Weights of a small spectrogram FSQ autoencoder: encoder widths [16, 24, 48], 3.9 epochs.
Rows from block 5 of the encoder of a small spectrogram FSQ autoencoder, named by matrix and row number. Rows with one number belong to one channel. Each number is 500 + 25 x the weight over its row's rms, rounded and kept within 0 to 999. All counts start at 0. Numbers have three digits each.
After each channel's rows are labels from the 100 clips, of 14976, where the channel reaches its highest value: "strongest on" is what is common among them; "band" is the frequency band that holds the peak. Only what is clearly more common there than usual is listed. The data: chords played on synthesised instruments.
# convs0: expand pointwise conv (encoder.blocks.5.convs.0.weight, 96x24x1x1), inputs 0-23
# convs1: depthwise 3x3 conv (encoder.blocks.5.convs.1.weight, 96x1x3x3), a 3x3 kernel
# convs2: project pointwise conv (encoder.blocks.5.convs.2.weight, 24x96x1x1, transposed), outputs 0-23

convs0.79:500500500493500500500468500500414500500476510500500445500447500500500500
convs1.79:532512506527468467496476468
convs2.79:500500500500442500466500543530432500500529500500500500500500477500466520
strongest on: text has "piano"
band: 250 to 500 Hz

convs0.20:500541503500500500500500500500568500500500500480500500500500500409500500
convs1.20:510502490479455475516479460
convs2.20:500547514500500530500489530548500500500500500500500500539449519446500532
strongest on: arpeggio; marimba-like
band: 4000 to 8000 Hz

convs0.74:500487526542500457500450500500500500500500500500541437513500500453500500
convs1.74:489518500554489461480493511
convs2.74:468500478500469500477500534551500500520548500533500468500527465500471525
strongest on: text has "piano"; instrument: marimba-like
band: 0 to 250 Hz; 250 to 500 Hz

convs0.25:500500457547461500500500477460500500522521500549500442500500500500475500
convs1.25:516523511524517505477457462
convs2.25:500500500486500500500500459500532535527559500500500500500440546468500500
strongest on: clipping; text has "clipped"; harpsichord-like
band: 4000 to 8000 Hz

convs0.81:500500500500514453475486466482468500510500534539556477500500486530486462
convs1.81:508490502526525438511492489
convs2.81:523521500457500574500500500500500519500533455500463525500500489500500468
strongest on: block
band: 250 to 500 Hz

convs0.47:500500500390500525500500531500500500500471500500500500500500500500511518
convs1.47:522490518549493534504470514
convs2.47:500460560500500500500500500500499460500500500500500500500575448500500500
strongest on: arpeggio; marimba-like
band: 4000 to 8000 Hz

convs0.80:500490500500500500500500500500500500500500500500558393500500500500500500
convs1.80:491487487480480503550533529
convs2.80:500500500500500500500500500500500500500500500500500500500500500500622500
strongest on: text has "piano"
band: 0 to 250 Hz

convs0.6:500540505517504454504500500500524500500500572500532500497500460551500500
convs1.6:512513515487483456455479515
convs2.6:500500500397500500500500500500500500500500500500500523500500561500500500
strongest on: arpeggio; playing: arpeggio down; instrument: organ-like
band: 1000 to 2000 Hz

convs0.75:500500500448468544500500513500500500500500500500500500500404500500500500
convs1.75:488497463492517459499523461
convs2.75:500500500500500500500456526500536500500479579500500500531455537500500500
strongest on: arpeggio; marimba-like
band: 4000 to 8000 Hz

convs0.26:528500485552462459500500500500500526563500500500537500500500473500500464
convs1.26:496507497523565498478485488
convs2.26:500500472500479524482500500530500532547500500545500500500454500478451541
strongest on: clipping; text has "clipped"; marimba-like
band: 500 to 1000 Hz; 250 to 500 Hz

convs0.66:500500513443500500500500500524500500500500500500500498500459500406500520
convs1.66:497504496460477453492516471
convs2.66:500535500500500535500471534538564500500500536500500500536464500484500531
strongest on: arpeggio; marimba-like
band: 4000 to 8000 Hz

convs0.11:438500500500500500500500500500500500500500500500462437500500500446500553
convs1.11:445488480482506484494523470
convs2.11:500549500500500500500436500500500500500446500500500535500500566500500500
strongest on: marimba-like; mains hum
band: 0 to 250 Hz

convs0.73:500500500500500503500500500500500500500543500500504500500542468500398500
convs1.73:510497521527510544534474521
convs2.73:466500480500482500480457532549500526529500546500500500500500500500481558
strongest on: clipping; text has "clipped"
band: 500 to 1000 Hz; 0 to 250 Hz

convs0.29:500500500500500457461500500500500500530544500538520500500570500500454500
convs1.29:523522549499488524534494515
convs2.29:500500500500500500500500583500500500500500557500500551547500500500500500
strongest on: clipping; text has "clipped"; text has "piano"
band: 500 to 1000 Hz

convs0.88:500407500500550500500500500500500468500500500500500553500500500500500500
convs1.88:503532550475476492523513511
convs2.88:500500500500500500500500500500500500500500500425500500500500403500500500
strongest on: organ-like; instrument: vibraphone-like
band: 4000 to 8000 Hz

convs0.92:538500468467474593500500500485468514500500500507483506500500500500500480
convs1.92:513499513437515529503492515
convs2.92:500500500500500414464500479460500500500500541500529500541500500500500500
strongest on: block; square lead
band: 500 to 1000 Hz; 250 to 500 Hz

convs0.49:500500500500500500500500500500569455500500500500500580500543500500500500
convs1.49:458453462509501511495503508
convs2.49:500500500500500500500500500500423500500500405500500500500500500500500500
strongest on: organ-like; instrument: vibraphone-like
band: 4000 to 8000 Hz

convs0.70:500602500500500499500500558500536500500500500500500500500500500500500500
convs1.70:467476481457459503505505505
convs2.70:500547500500500500500500500500500500558500500500500572500500500450470530
strongest on: organ-like; instrument: vibraphone-like
band: 4000 to 8000 Hz

convs0.10:500500462543460500500500500500500500536500481512522446500434500500488479
convs1.10:515520506526549516474477479
convs2.10:500500500500500500500500500500500543560500500553500500500464500453449524
strongest on: block; clipping; text has "clipped"
band: 250 to 500 Hz